From a checkpoint of a small segmentation model: trained on patchworks of several textures.
Rows from block 3 of a small segmentation model, named by matrix and row number. Rows with one number belong to one channel. Each number is 128 + 24 x the weight over its row's rms, rounded and kept within 0 to 255. All counts start at 0. Numbers have three digits each. After the name is the row's rms in percent of the matrix's.
After each channel's rows are labels from the 100 images, of 14976, where the channel reaches its highest value: "peak on" is the class under the peak. Only what is clearly more common there than usual is listed. The data: patchworks of several textures.
# convs0: first 3x3 conv (model.mid.1.convs.0.weight, 192x192x3x3, standardized in use, each kernel summed), inputs 0-47
# convs1: second 3x3 conv (model.mid.1.convs.1.weight, 192x192x3x3, standardized in use, transposed, each kernel summed), outputs 0-47

convs0.141 126:119140113090124122089122127167142092116098154122144162128128100128125110130168076130095165155152135135120102150181111132148129084150145145122082
convs1.141 085:122127100157139119134152113095158142095101127075142143117103120126136152116090131144105124135156147116116072129099141104157076135110160098120139
peak on: labyrinth

convs0.148 122:121172130106132120148116135147139134146131129146134158147167155139146123130151067128122156145123111131130110140152124137121117144154100168112177
convs1.148 071:115118089177145124145133126090135139092103125076130135110093135116137153130070126129112132156157165121121092134091143117156088118089168097118137
peak on: camouflage

convs0.81 087:136156097110114143133166142144135145148114144124112075127150145151128132135070171151144081129137094105136107146063116135131108139097137106155144
convs1.81 130:093109164088107115118104120084106121108154146128126135128125096112123122136147114118150151142130169129158166132144159106090140124142131131119114
peak on: camouflage

convs0.189 125:116168124115135117151115137145145117148133135148137157139167153134146120127153056123115166155122109131129118138147127133117120137150097164103181
convs1.189 086:118121085164140121147144116095146143093099125076137141112099128122134152120076129135109128144152159119119076131094144113156079127100166101120135
peak on: camouflage

convs0.65 131:162110074108093115157142136150142124147094094147095109109079158144146158137113116136156076152134153123146151161121077100110123101132139140141134
convs1.65 070:126147153158117126122203136084165147110109099089149146129106071136145115119115137141142139099147124118102076139110154103152102146126150108124149
peak on: labyrinth

convs0.48 133:154110076115089122155141141152134126153104094156098111101073136141151162139114113125156083143132157132126160162125082112110126097139138143135137
convs1.48 066:126142154155123124128198133085166144111106096089153145128103083139141115116114132145139136105148124115106070138110156099151101149124138109124151
peak on: labyrinth

convs0.150 119:109182119091137120150115134143137134143136131149134152142155141148147133139151069122117154140125113140127110149149123140124113151150108169112175
convs1.150 067:115113083183139124144129133094128144092093119076130133109094146111130150129067122124116129161158170116123100134098139116155093113085168098115131
peak on: camouflage

convs0.149 127:118171120115132125151116132143147119140128127146145150140161155142143132127148067125114163141125108132128108141147122128126117140148109155110177
convs1.149 066:110117099172145124146135121095133145092104124073126136112092128115139152129067128128111127158159165123119097132086147122155090126090169103121135
peak on: camouflage

convs0.58 136:162119074127098120163155148153129119161106107157106120106080142164147156142116112119164081160130158121138167158127090112105126096134144146128134
convs1.58 069:128140148155118123131194130085170147103108100086153147126107082135144113116107131145137140102149130116103070142109155099155096145128138106123152
peak on: labyrinth

convs0.66 148:165113121110093132125142143144119125179139125187114133114102127158148140155128108103185099143113156131126195148130109112115160076149135167127128
convs1.66 084:132133108155137123150164107097171137094096115079153147124096098133137136116097127148104128119153141120110056130108149096154079139118149099122159
peak on: labyrinth

convs0.131 121:115144120086132119078123131157143088124107165120141166129129092128128107136166079129092164143164128136113103155177115128146125085150138135112087
convs1.131 083:125128094158139120135151112098153141094100128076141142118105121124134149121090132147104123139156145117116072127102140102158076135110161099123139
peak on: labyrinth

convs0.83 136:159109086120091126157143142151131120168109108161104111103085137158149155141114110118164085150130157125137171157123093111107133090138139145135134
convs1.83 071:128141148153121124131191127089168145104101099084151147126101082137144120113108131148135136106149131119105067139108156097152095146122145108125152
peak on: labyrinth

convs0.77 132:163113078117089120162152141153133115156100105153104107106083149150146162134112115126162080148133155123146158160118088113109125096132142144139136
convs1.77 070:126144154153115125125201132085166150109111099087149146128107077137143114115111135143144139101146129116102077140108156101152098150123146109127145
peak on: labyrinth

convs0.124 079:148102141133130161146129124132132139115142150131138103125163119140085142152094158108097111106155093067139132129094157138133132073150107131128117
convs1.124 087:107143135114117140112099138093111117119125106077142095136131109131126146124107143157125146140121129134161122134149108129103099175125146095155091
peak on: veined

convs0.175 081:140151137127131140151163122139137139145137160131134072151131119143160166122113122146113138137135103113119107147093137129138103143128136135150117
convs1.175 104:115091154098125103104095150101129109102165152137121157114119108104117153162155109113146176207111145111168187151128104136147123118111122131100128
peak on: camouflage

convs0.93 136:157113079112084124152147142148132120169104108157100112105081144156152152143113113124166081154137159128140166157119087105106128091139139137136137
convs1.93 070:128141148157122123133195131088164145106104100085152147124103077137142120115107131145135137105147130119103068142110155098153095142123149109124148
peak on: labyrinth

convs0.90 126:158111077109087118167145130151137116146106103146098101107082150142145162137111111127154082151135155124145154152124090113107124101131148143138142
convs1.90 070:126145152157115127121201135086165148109107095086149144129107076138145115118112137144145139096145127119101080140108154101148100148123143109127147
peak on: labyrinth

convs0.132 071:153156166157131099142170150143163152133099116109127101120149136162124138147101155132129113125118091123147092128104138135126125139118143136138147
convs1.132 152:063090134106137140125113133110120128124172120156128130129106117116104145098111142091137140164149160136160176133101111135139141121104097112141092
peak on: camouflage

convs0.50 134:160112079108086118157132140151135115160107113157094114106084144147148156145116113120163080160130155124141165163125086102111129098136140147132134
convs1.50 070:128143147159121125130194127087166145105101097086153147126102077138146118114110133144134137102147130120105069138109155098151098145126150107124151
peak on: labyrinth

convs0.89 138:161110083115087126149142141150130123173112116165098115109090140154153146143117110121165080154131158124137173156124090107105136088141131144135136
convs1.89 072:128141145156125125136189126090166142102104102083153147124100077136143123115106131148129137106149133122106064140110156097152092143123148106123153
peak on: labyrinth

convs0.130 106:139085154150135043115141123127139115111142169093141126049136141110121142110112093103106140133157132102134118130132148153149116084134159141074134
convs1.130 126:116161088127144162142092112121115091148121110145161121187107130144090120140114155120110127117120091131142119147105102094111132166132117106179104
peak on: rings

convs0.172 120:114179114102130119149115137151134122145130133146140150149153148141149129128150072122123162135126111138130108145150125137130112151153102157117176
convs1.172 066:112111106177144122148127127089129142092108119076128134110094135112140150132065125119118128161163171116125102133087142121154093116084167103117132
peak on: camouflage